Rows from block 3 of the image encoder of a small contrastive image-text model, named by matrix and row number. Rows with one number belong to one neuron. Each number is 128 + 32 x the weight over its row's rms, rounded and kept within 0 to 255. All counts start at 0. Numbers have three digits each.
After each neuron's rows are labels from the 100 images, of 14848, where the neuron reaches its largest size: "top examples" is what is common among them; "colour at peak" is the nearest of a few named colours to the mean colour under the peak. Only what is clearly more common there than usual is listed. The data: views of escape-time and Newton fractals.
# u: gMLP up (value half) (encoder.blocks.3.mixer.u.weight, 160x128), inputs 0-127
# v: gMLP up (gate half) (encoder.blocks.3.mixer.v.weight, 160x128), inputs 0-127
# out: gMLP down (encoder.blocks.3.mixer.out.weight, 128x160, transposed), outputs 0-127

u.71:080111154104096110164111116120126086139133144071192145151103145151069133100108187089099184122093144118094159114104167161153107181143086149076104128118110066189102156178134130093146120146081155158085127183091113116132121200047142150178123145145103210068130180131122124121136099136111130068162145105127097145065124135178131126111115158153163136160129099136099125177139174124115089138098
v.71:134102123131121146107186114166110165172144112111083119116081071102163135151178101099101139082098131118144131119113156129080102179106115061178078143180133134113163160124111104109079161110112098118147082143120150123139156043171132189098138072117092127138126163175149119118145131097186116125096137121145116064135152098120144101204144181169161132108069132111147194114159124172114064135200
out.71:069129127145101128155072101105132162075135153180086144140175090131146073165109151084152097114084174120180086176106090157130113083144187131144152162095099100157096150095160144132111133126122110126098080118132118080068172119212146098088103038136108110181092130094144140157126167135104141128125153138126162126176135118095164080095180116189205145134147130164116102119152127156177112142132
top examples: dark
colour at peak: black

u.155:137113062136111122147154136190108111138131125143121132134094157143134143132115086111117176135099141149194137194111159092139068164146163077122140176081067072130074114129126118189131145128144144198089104200123133144148174098136126043109103127112119178140101120120153100118122159103159159137091110080131125097125214168139130099141166145088113151120147039127138090122090094187111140099170
v.155:160110090150124129117123170180107083056118131127103170133126123113095150102181136090151156114187125134109103142128093157096112167162099168125212147176111180144114147182103068149152135145155140146109157183101132076105111148104131185081155095150095129124111126144135075118117133114123094086113055101096127180128120085155119177093193188061133162064139103092167154084141135151095136144154
out.155:123165137065109127119037158056130145162126137145176146139096106115130079112062147170148112146171122098115132124142153113087182129104105100115118102174201144138172134060118179113095085115091116120194107180068126134173133136156100149155121166141191136129129154154101170163190093133111108152132138081124152173149097086113125144134086051119136120127141094120156150149109091151120146174072
top examples: tricorn
colour at peak: black

u.109:118158084062150160098123102182096122123102134154107109100059140159187126180084177090082118165187144133113089132086200089147104147116138113098100182134131147145096181130132068112141142138137175125126120180130163137082124137164178148133092133115083094145128143112157148145170145112149144145083125091075066150121124149103154073108101151088102115166068122155181122097205077160134143151100
v.109:125075044091145133152124162150129139087136131183116101110157107123074049139116169135179172098129099132124154194131110083182118148100105132171099125160160120079156164120123149139130076128140119113073154133147082164116127105162059116153177157128109125130129078142154122167158126191105088145090164093126101181105147192146109159096121123183156147126118128098127134146162144134120112072024
out.109:110106112098158052101158160106140126199136152126088157108125153110134082163154131125105140054100117121125090104159156104143169133123133132150126105114083117159133113147121175082073134159121170128133090147119072176156093118072122117141141127117078092063140156108232128119145161175137126084097137098175177094165122134128130130190127112098087151141155102085082107139159179116121154199206
top examples: cool
colour at peak: cyan; blue

u.57:126135194192131120157108110135135105205153065104144131156129143089114057087104105122116152096126056057126090101081173139104143128164123084135098184135136141128117162126121195148150113145080092125102066168096177121095133077134082124160134119107140171199103183139132102154138134107176095124109120088109107148113114196132161104145129161134070152109145176145157103144129160091129179169108
v.57:127114108105153177099127164089174193079092140133147121122112137135115138141192133145131155123156093117107142110162175125135131148133160074176092048107129159059112139137118120220126093118136075150122154123104175195155130066080163161136121125164101057100152125129139084165110110107121170158163171098102169172108158100123081130127132180142089145028105143070121132111139129104145110134121
out.57:146163131133102081076175077134142130115143102082174136163187126130116104104132143111110103176098141055110162161093171160130120133172118110186102142136094156138108160142149173163083093126062092154130069144139149104141098129127102075089165178099199161143132108147186073124134132155161116062081152147108152165177073167128099091145137156145087114121153188084128122153116125120077140071155
top examples: cool; tricorn
colour at peak: black

u.91:169053100149143151136125075156116149151136118161148093117140093195121151114096126133118170156158129120111137122163141068160139216079124069094175130156075178130161156201083139149160085151105107145127160125095159072131038132129149127127124128126100134127138094132132147130107103071153101127071103103122085085141148071114179157142203125129129098162070128142097128133197146116162133113104
v.91:174143169106107128151118188169109132138123148117141139179127077102151101140088202138143134175148128106110158088127138105099136150127107212100100127172188094143160098073105117103092125090215119121078103114148121116182168140100124126091113128140249103094176057121169120088104123147153132105160130097148130100094110147126074163101120088117144107110153152105136069135153083116111153104160
out.91:139132168112122059107130126103143149144138126069130124089096157089130077088093142153090080121105173184110139119045206186118223077147064146172143131168106150098126071111166154121131144157131141133092123088190061141084131136159108124131132133102135186116101140078158127118104110146121154136190171172110129110113125086134136124137174157099176161127154123130077149135089133156143094163120
top examples: grey; sine Julia set
colour at peak: grey

u.13:133160199136129113104147100130138109163109089056159114153062125144112105154122121189186140141080123107126109104152138109127113102135108137099106135153084134180158104113123066118124136162156139103120131105101146204087113135123135097192070153222097071179122158129185112171107158119173099177103128157127056113054160144132103167167096130101097092126074150104161134150101114105129147132164
v.13:133168141132178098157146093106106137129188151107185220117062153116153120136116123176152098130074160105155120098179144142113091070189106177139118149137087161173134126108133106127098178178129142134092088087088108156091143169167068111175131146168101134146143095167133106137140081116101137149124123120149134046083087100153135127145121120067109055121104170079140142142115121164140083083162
out.13:198108097134121137171165149124061146044202181135154152145148193140128150103179142100123152152066082094194125114184138103109126141158074065087149112183117132084145178095137135130160189085105132150119127175137115126096155096132104126072093127120089121065144090155171105103140160143130095103136098090175085121172120092127157165104141112084157145112169113139124115121147126149122130090106
top examples: warm
colour at peak: brown

u.126:134104157111116128136153096193125102123159136131182127087095138118176095117158116154099082077146118150142152095089101174147161130161144138168158167114143106153105107136156145101135117096095102111071133124105143093106167118162107146125087143106140134117131076154162176112142126108145188176114030194087096132059165122200165109149127145114193066158100159135179133161083112143142071105054
v.126:130112123103131088156115093170119089085147117111121088183165078120131070139125098127184139081093146107086114124134113146156121135149134188220169098101157180140171143115172148133124123074081148160050180120117162093145084102174134119123097107148177147151104098141114157213117139137126138133183076148084103108089165119131130096124142135115142085133071165158187157171109087112145104167086
out.126:119130152128148094107122109146130087125169175139156058154118133121092201187153143174126217097095142125117124123155126105076091154154129132122094130112050129201107133141114086114206159103113122092077132113141171161147104088179129129129134106162144156091192101105098133168093135145153078113161076101071133121139145110065137161134142146065156150098140163163051133135162129105142147131094
top examples: earthy; grey
colour at peak: brown

u.127:107079133126149141155168057101113162034098093117150153120140177094121125152137112121098157131069157044159189114093105144156139127121146134115174158109157105117137124094119176154141092087114161134135151115174076119177098142144130203148091142132101130116174113149157127183140102150107141140116115072170168080049083048141096147180124162154136108105151141122122133165141177134097085092121
v.127:103120097142124132068139133063096128112103157148137073057120103057090106134161131170140149148169169157142144149137149099179136113134150055119121125116141081095126171138152157132128171091080131102158120127134122108163143172112152161126171137175163115195182108096089087159061107139151132119110152127194171169136126125118102124094144142192092152070094113102119133057174128180158104066160
out.127:160140117142123104098138135092128123144108146114129098069078108147105141096107149159112168185164182176162128152139118102119106133121114113047122136141147110169163188112132133129132163152105115057162105096139116145153177135119194193129168148214185117144167150047121111144122067129090104157171066151112114149151106115116114130099135092092077167112089149132091110099142160123129055063165
top examples: earthy; quartic Julia set
colour at peak: brown

u.58:099170120105100101115105066113106084136194125069107075127122131120170122129163134109129113174119133156051135167168101121112195193150153145142088157125158159166125136162140209080074173133132134163142158115110168136155068122147122154071144086077135209139146109143165154098135113159089161084108161129124198114163102119150123172082131101111115086153126102147093124076125130135146093084141
v.58:120158175133092166079186088119079141120132148127116142190099094189104162134099131166130053082108132094093113126072129134053190232123170127149143152097175156146151089127142152114165115161092074150172098150120137134128112161128108121160123132081121142116101110185079099126144093119175128134143158088067122147128108169124132081155138143079091095181153097129118134064140146104142158109150
out.58:141100163121143119135134151178207099080129185155154118101125145183063187150119108103127108148111151139170124120131140093171130148117116115123147098139073122062151115134127172107146106235136192136123092113120121118110122087158060128134106144148115123047102159138161124173058124119112118045149080123118116108168146163105150183112133125050110193081131160137150148125120128107108148145111
top examples: cubic Julia set; Julia set
colour at peak: grey

u.139:159170132125105177148127121090120135068106100127121114128092127124100170140161118120085175113106075157136197154135099066121139158161115080086107152137129127147165138137059133118183154110183126124159127160126123159109178121197126220158118178085123140151115128127079130147112085163129112110190055153135099091098124129120120161077130079190120143070144165081105133182099105162078149156096
v.139:096100142110129116081155150082094120105159115092113154111068148125175202155104133146163114075134041132126139169118159117106132148138133146086127108136093192131148178036169122166151185111183086106162079115199088167162122147177117127108168117152078122164151106079166135132126153124111155101097059140116099148115101128170145118081212119130109092109115117140139138151154094152132097108147
out.139:031114180094090118173118134161114103150185152141140165146091110118070120131086125126116137100074160090133098095149208121099066136135111152165171109155089146118073160137144072085107146140100149172086058119189165128071179131143106109123099087091156133143163151156128127138119132155121081186106151132135090141133142140141149141140188102115096111213185132141135117152121073105135140140139
top examples: dark; grey
colour at peak: brown

u.70:201065134117139108156117123155086126158089145116136101123094079184206160179103169168159119164107126092117133098084133166128092064076111090133156140162136131107161065119148058133170158137128197136113093210106091137134086165165109137178124111105116118147150150090161121143155156165123121076146040155112139088196130134143141106155153128116111105164141140122132119118117071156155129111115
v.70:095062158106154065143094111148151144069135153099175156135141104126102093162160115174118067095176165170125145172116149139093133146160140133144169086124084118068116152120096128060130103150175111150152149066094137104107118145139061116107147112127099202155136140101080106121078142059107172163116051108200179133173139149144124113178126127112162115139128183141149113143121161158150131079132
out.70:132174069134142128154139073191157154084122097157098142161159073177104148128149094148131140137200122160159116113129127150098141118210087189117138106118119117078144167101151125118066159111163127147117151086124131136065133116087097128064110145155195137095141136111124159105136103072072136118109158118161171143117084094168108062113076188101114144138105142148087151126088222124146135141144
top examples: burning ship
colour at peak: black

u.152:107111111127112159186115074091126152163128146125154064157131064142114130122123135129172110077159100152055105103076070086178120138099148127139088145124087109082156116171103165074143115110141126121110149145191182180121068117126110194129104165145180102188120108099085176134184123078101120163145139087111178152177144172158112173082169097102097115132181092140116138122146124135142129163153
v.152:165118164120110122158135132136147140191186193101131071167094060078196129144169086184142121076137099135140113081098168206148131116151130166137099135126163161162201137135147140101158190143110137113150097134135117155116074111131143111142118127137109115167065151132111116118139104100089159146086135147105065151119190122167130150083134062129126106112098144148144042119089087092096159137096
out.152:164129109150139117123133148151166113111114100162112205189092129153159156114124152170067080138084167087124085158162229160100142131136071112146140060069133169167075107086154082154127157117132079170122130127092132128076095103103160098111143099128107107104191125135168089135148125110119195135145132151119080125154108135086059172157140111093143136164108113184143145102081161108152169128124
top examples: cubic Julia set
colour at peak: black

u.10:145131118127064163149124171156038118149150167136146137098190115112104163121145165090132156125112152092112166150138084081144110135166120109142122146147158146041133173159095121122117118103143127137163125129108143095180177093125171117093161094112176141028083107170122090141153124111185131091089139186147119146164113086114100138084100132180025109144142174171138124126161120110161095108130
v.10:143127165130173110163100065097101097149174160080120122123136138123151108198153134142182117121068122016187093139136098114075125170158130153107067203140166154148150131097181094151120070163155162141160093138156147195147089144105114110104126094101152164150097138050114118149162140110107122125101140090110103130203159100112118118094129098151115151135134152096143160135163116103118087119085
out.10:136151076168122109110093110080107184174121171140121142091122174110150112134123143140191102122145159139125093142120141118085150119160107161107115050176160189133141132073103212131103165141108247132130107122142156133151128136089179127147154124168084065149128108124165167057109109093123078132078145084124121075163133067143134150122135145079175121142132126134129102086127090159115079152140
top examples: warm; pastel
colour at peak: pink

u.39:101090073111139163122136066132132096146177105122130128160138099129129057108081179124121093080147069166165114091128079086104141106151146092117078167234112187176116147139151135086113121054152115102156147149152073100164110067143166111142065118111115144126174098134195170160136123153157136163164145110179114144099149145136122126110157172120091143138094109093106183140149117168105139113148
v.39:097044122085130139085164108142137110138169110121136110156148168132141090160108149126109138121111083183168147065149143103134049101162141087157079130183110136166129192145152092137133092122114141097179138128138092098204138096131138147128077137042143174115153040146165185114115120181163113130117153121113214151137157103116113127111098121137136113149078112110108163161142151138086170084142
out.39:093160073176160115165107179134146144120146118123143120072148157141100157143089105139138115140192085140105134131143144158088124189186144214155164137096179064117076088139157145190177179166165128132107144099111119116144091176104126128132114086135071180146121086095105098115106096113088133036130120133127138084175059128107167092141144101132108156132125180099138115120177084096130131122098
top examples: pastel; Julia set
colour at peak: grey

u.107:138149125080137127173124191135145078085059149098140141164104123154111128200091164098145077149162174101129182129090117132213140141184144093079082146141066109164089171114129117069111105125108141155112114197096189160099138117109111141134097133105156140153140150109102140187171128107129157118079120184123120130174162120149122113083151073131072123151145150108099131092156137098093059128097
v.107:079126155139127115113142105141116178167179062176137125174132141122086130068179109104148125112139119136133129175124096101061112099154101140148159165161153154184152123148093143131130167110119118122140102148128117065130165120200130175136160122147160148135086075191137062054116112184151108115127131085120062165162138109173066137193097150076132061098125140173119120141119075092146124100129
out.107:147106107192083122089135148147125145159111141165172127141141186133160159122198066136101077129102116190170129136122116124086128130149151130100155127084152152173177096101074114161108120078168102116129149126149148168108051134098112121137158071130091111174128132190102187169130120133067124148153151074096127181089095096122139137187104124127105102089070135200075144158073150129085131119129
top examples: vivid
colour at peak: green; cyan

u.47:117101181113150142114140171107060129148079145181117131171137085098135210132099176131136134183136165148144140094117128155159191177149092074068116117151110150104114157116115112085112039077130138122143111195132118137177099085091105128137104126133174190138136142124162125156137131114171095094071105198111124071109102184170111123117183070128093127138132133094121116092119120134137111173079
v.47:153131158120184145136085179110113103077123145119090174195083121130157162161114122106120183174167136158134130066127106124122151140145151141105101175112090120063088146105130107095101058085089142167171122136132156145182136126133085111114044106132162153137117181160191101167161090115157139047116154180086141129138099131145118153177117079103119139113092082143058163087142129118163111144140
out.47:152138146136126118053221128129144134100123159133084124179188162097133154179161088136121130103114097140116113130129084118105126106120165133158153162072150080142169112123084110096173069169093136180132084120096149095146103168104113131151097109098067056167094148126142207142171148161112117111143173189124104162163123090104126119146065143100159123111113103159071211123119155118117150114110
top examples: vivid
colour at peak: green

u.135:142094092118115155178182128135136129079112118155145143137127098071133110087090174152137141152127122147093142137160141092113088127156163074141124140095154139149146151113060172073107153087141164090153096120170131129173129137158143103096170132074137081102155135121157092139090141150078088129127170173185093187218112118155138189109108101122131096046110157103131129126163183154061107072080
v.135:104106091119140107110143174129097088159075100117103116124108129147093159133086131139208197152104130149159118172151156110142137105135156071144168118114121172104170162133124103081136167091141139100174103122103169084160168130147146132082202129098156108144139076101160093107071186173107163113117153129112118114183077098119200123100089119141093150076138130163106099081130185168050182118128
out.135:128148123145130140086108076177195131180166087160111063050109133089112129130122115156134141119160192115148124142099082088186130112091097120124132105110102111169109154142155086118151141108108112057148146134102195124162111168077104126156157141156140220160122060167104147154117120186121089152101120129107140110155145095074135105056175173120145164156148095120087124144159087133164109156089
top examples: sine Julia set
colour at peak: grey

u.159:110150195114140080127123035134114117143094119130154125149099084115088099141113167158168147133144126159126134156161090118134130153088152100127101167083161126146154129117118216117171092142203161120097132141117185097164151088149214118058129118081185104123128085134155158150114126140196092164126086111125119104096116079115040099172154182097099100087115151123150142126114097089135135115141
v.159:129160125138153102066056160123136165122158111106102151159079153126091103107117144121145163133123185094098056098180141167057122143140106132190128127086105136139148168147151180180109130092152123122139136127113153178163094090139148083074129116195109163104160128068156150150064139079144043089166134095149116145086144176196115136110125163185114131106124135106117098161091168125143138098112
out.159:175137137108122147105142153094073125108213136146106138123104156091158211115092110116156130121117175111104052147155085161134162107125222167151189132153137131142119166071136088111132158065149064133082094149153129086122185162120122090109132138169081148140170104157132112110149134071120124178135115140129185068125101135142157104057089136170148096148158100101153090105101132130099134111108
top examples: dark
colour at peak: brown

u.103:119120139079151155129115066139067137144112174159116128151115078154146134113103151137155133175075151089169104073093130153088126110098130173151137100094120154110083161134172134089113155127102112139127216172125156139191112117175116096172133162149124115141118120051149116038149089155131170165109084111104112158086095127072125082094133097114099167131165195140152184105190167114128167119105
v.103:070147094113115129129168109124101183143103127102062180166116169136134096131085100154113097149133126144153117121102146173064104207198144068129122116073179178091162167167129153106127146093135129126183151115115153151138120125152113080101155125178122135158065105086168136130131173117130151153131143102144113108026134171192097142112105144144181084078063151124127092124101105095133111124150
out.103:114180142159171182161052080113174070098158131145127107121126139121104161178174105139164112148140160070059138142158090069137060111173135152114165117159114154092135148128153127165163173110086147186115158147112148090099173117103160137087085129150143109098171094138099106181092107121139075135137140117140141119137113077126139101114173130080171144126106149133154087198107077154155081062147
top examples: grey
colour at peak: grey

u.64:178198057127139058105119133086088175120173192108118130118088115084109144129176156120163128135158145181094129142119148087174176150067089140175103121101107126156070141143083093123172159143150121064119082109118192134133158108117072137152151115105163159180053137100146112154110117157124133136061153142103107103116164140137129143129137095079140116121119174160203170147116107145101142085132
v.64:156188146138132135132125154087181115136132119127152089080053080098083125152177124111107131138121169149114144145134166158182176172124002130180093139130111159131091146124098091154114157147138113097113129143153169149137082140150111167151123139140084094128102146127169114143066132130113169072101154114086155045150130147087129157088173131072143145113093113124139168159057148113135175087160
out.64:091142110109197172177154158114116158145113113150196122108148093119162161095079094105095144092109062168176157125180101196062063090173182111084078108114137144076116121153105112173061058114130140118145118107093127128157091157168143101098175134128141106105151145133165130097130164122100142153152104178129121155130124135128117107108174079168126152086164142122103126069158122121186169140102
top examples: pastel; Julia set
colour at peak: grey; pink

u.106:086166064069142123198118104147089094134155141139195098170100160088152123109154103094141089115111153161181120096104153167167174117122134107134144149120104112097119072216117181077085095114124131156100125160126120110104115156161167164113138068094109148113142075134143141106176169177060153126144135145072148197124102075123143146138137159128094107159115160126124109155135139131141119218083
v.106:084177168168155126143135164126082079096172179116081132163131196128107148157093140136146095122071132135187065105102108113114149133151087119163117129236131141147135129141149090049130100141086075160114090137152117105092076140111151104113161104083107149154124069096106184107165140160099078129151175084127113154095104126155190146170138119150106145167120111169124119115117127078142148187132
out.106:155161153158075076150124135137118175103171155149148075098139130143173171120141121064105131141143112133064070145137094131175138144146197106142114104178058125138125172162139075141186134213105097124147067139146137132121121137133121125135145172141173134146032149103106105111107099129100126082169148047108150125120149145130151122089145135148172109100152132137045092100104090123112179111099
top examples: tricorn; grey
colour at peak: grey

u.116:103148132119149182095118160210130118119144168150144065123142162164173112134075135153129119099117117112136160097182105119169109192148072104119132109177088110107122126159096137104198143136172192113139159128103110136111116096085167102150151124129155210094177097156068148133149106108133088105142087129118156175118037117077074114198106132138089113143110130156120108102098140169118083132068
v.116:157103159105109214087127135195137140154171132145123089154117120173170107132134129157131085149157147211134109178116117095159085128143109088153158155104112106156131125105089130131184118157109084129118059117147110093110130104103073183166082113170094150108106098156084159129063099111123140119120127112135147181114108147143127132177115141070099055157120070114165026135130128162170127173128
out.116:173164142114138118128118132096085089150149103124083169172104110067097123091148196095134125145131091142124132070125149102131122127120098134127160190129124106126081135076123145144100132111080145132128130149200110057125145115178091141148091155191155088177091128088188107128132131168098174061180159131158141109183195126112171153088111119162085108167120109162069167127085119092099183163101
top examples: pastel; tricorn; grey
colour at peak: grey

u.44:130118115150166145118098164099099160155178067148107143083122088127108150158180120083137146150114149091133088104091138118111120120141090083107138091116150125136117147125141146143131202096132115151164100213089081117101133107175078102140143155121170212106096108145104109079056159186180145167053098207128102097139121122109157109117111122188087149136136156105129133133129133134085206175117
v.44:115075115170128122117119096157107118102160100134167133151124119102110131077146134151126197181067175197094092136137142121089151103116150123139079152169178169103113134195137115117136137148173116027093118145037109113068130105176100157163132130162141108160135150085196157129075143128157132172157113135091118125098166106121111115078109101135115117113110155095112203129171137151124137157061
out.44:096111126130092110145213113211104109188107164145146141121115149147083119035076074147132121103094159174094135126169159118099141124147111144127123107182155104127177104122152145123132109145062181127117124068173138119184136137119189067114106117173103124128135120132181129108170139106129110100127122138137124092159037117162092176122143153120102119114102093157127116148065190193132099108116
top examples: warm
colour at peak: brown

u.83:060146101153186158127034094123124117091222127133137153144074102171192124094194112143181195137100078184173127087117179154080121164095155155133078137115166072109103144172113138143199138121127109147106165136186117139123112157103100159134107156124124104087174132097086130141114101127166122140112139091107113120139117135076145160105103139095122105128099090114147126152099135116134174087161
v.83:080137142130166105123114134108073131125193099140129095127134115112137177144126190136163205122124117139117107065110238167065155182156191140119138144155118109123194156090140130106197136138052125170136144079162112136146132096109096138168097116111104116149149140116133156148090116115130056163107106135136118093138086100117124091135110126131145098104154135089124169108092098135080150084218
out.83:149133141113091130104165121144152124109092116111152174074161136082112129123089131154125078106155117111162163159140198103150121108167116155072152100185136157138130109119045164078113163111078124182076111100116099165191121172182162117181094107074085093160127128125127067103165116156103143129127128154128131126126074088143122169134117073169162161123134140191115230148091086111101135135126
top examples: vivid
colour at peak: purple

u.96:086141145134134148111149085105129148149105117126159116162134154166155135110109140126115070161134095128151154099134118083125154160190060110156143107065170097135153136144121135120122168142131095119139203143196171159139120065064186104150111125164081177051201121134143132138185112150124101146129108137115166200072099174113117126138129131051099100084122129168116134082098100132073076141164
v.96:078113150134095117146094120152134130114114115102119123188108110112167116117157113168163066189152084113165107138120122133103132153158186089205091132093125121098132127136139175095146131104137129127100104201201135199125121055129118087181089091105102160119156136142197178098176090132148114133139112133113125182104158194065159139134133144098088112073126151162153093073098113129062148102142
out.96:102119122124101126161144124066102173155162126087102125181126112144173137086101126076131161130149061138168133121172122139087091106130141150090117137152113136108059175114138173167138079177094171170114049157111086088143132148186155122153197119160062080171113181177139175141138108116104085092173063155117162108120086086108126121139155159126119158104128138162124136135132158138120157064074
top examples: pastel; cubic Julia set; Julia set
colour at peak: pink; grey

u.97:101105156153120106144139210156131158192145118077171172108118116095178087101153109085160074086107131126191096150151157109172183114162141165104154109125164103105159111098123061098122162112094109150159128147111127109144135139172132123124107110107100141097086153158136099134108123198115104140084080113176095151152084073174104094172131071163143082107165098139139200150080117104090098190137
v.97:117097157189072140080116076114124151117122168103142113114103101185096145091154140214124196168167090124128161174163044128151170111079143051154066209115153094120078138153173140143133137113131090113132106140159110131189124131149117140069173130173143122115146076146143131132110100097102123150162098144121096135085159120134154108160140157128115145107121106169111111079176133097162080092109
out.97:100163070100207157106104124098155099152121158152101110144149120104117171147090152159178122096198131072069115124129198155175143087077136127115123027121090142130057137117110114122170142125133149145209132138096145157125088186114144134099122106146117123131137149096156175139127181095159114085150148121142149153107114113087175084087130154137068159097120112142169097111109114118151149068183
top examples: warm
colour at peak: orange

u.125:138117110149132103071106175132068131099130140130086095136108134078086109067201189149172160177089082094170127121152088086159084127127140180143140145103098177164062117147088133129099131097126089168182110157151162087143157126168177110156113139137116088212151137130183074129117084146146103119125116120147159158148117142137123124096135102129179114177134126101124152087118088201105065100138
v.125:104154123107106149105146151122177136122121189069159126189112069148081074107186143165153124121140079160104091170165125093142106100172176152131080147133100209102122055106109146104101106120105107134150096152089199093160121176144157160098146100132139101173125143148176091170114108115117120152151125152086141147126091200091106119077084168152096131148100110092158113137107083201088116140131
out.125:132224165081115157197131087135116126161103066108131158099114138102160133148091109136078155089114160139109187106145135139075159139115130110103117100203116016139186083084105077115116164133153141104085148162111087174127131116123157146138102096149142145139138153109169110107113110167173148135181144137148097142119119099121132113174091117113118116142136199169147102139108144028146161128118
top examples: tricorn; burning ship
colour at peak: grey

u.65:117165183104046124119136072162133131127150159116097108170162114093149100122175136107124150083119097134177156109114089146132147135137115129153088126177132173097119142095144174142132145076146122151132113140115105204096090117084137087154142176143149068095055203099157098108125140083167130161096123122175110133192097114177082154103162088097133129108204088088168114081111185121137164150108
v.65:153147138132107121162082137168129157142136105078069139091159152138125107116160103108086152098117135133165103100145113181112153089135110172135141167135079148089202164075150190126152136069118163135134084203094084157139130116093184151108091129081152162191101148136118129109092084116144085194127078078170109109130126148129156145150154084126102209101154084106182099071132094116136159156127
out.65:136124089087120106132113187128137108122067098090192184149176119186162154096054140087148121134112154087105122166100089139130081071129085112118167125113078149177120103144153054116138168123143052114152161110176138117129148103150171122095118073082148149123124107062161139085204131160155081141175148145122128109091144109125089139133138144168159115169142158125143163209124099168124116136133
top examples: pastel; grey
colour at peak: black

u.140:188107115146122181111138089076147099157171133096146146092153141124062088109129168095148141096116129168172208123160199069147157119113108099079192178119122075160095123132121117113124104134131137079107153133131102113204109093116147105115157151118168172131069114050137094201136123111120157135129170138135045083129096128132172101149102099115190136162139104119101130132115138137165160121093
v.140:137116076155145183095121154094139120120153128137126136109166159141104085087142150096156148100110065128163165136104205100135126095123117154118156169093123096145131187118184146081078155122148121045189152111085125095183161095142173113068118128144188111155109134072085136144109120129099110149150142122109112073137092138162131129186131076095190139148153071060136151088136186135118143163079
out.140:064124140105172103164109145131140162112137124119161082080123150102135130118110044144130147155175129140082053129143137174110116171123120158187093161085174154173050102105119095174153136149093151163110088146115171093191083120148094182154125130167147144065124102123176211146136116149132105086108126163101150131154124172116141143147099119131110078072140171107131097110132056103136136101172
top examples: pastel; Julia set
colour at peak: grey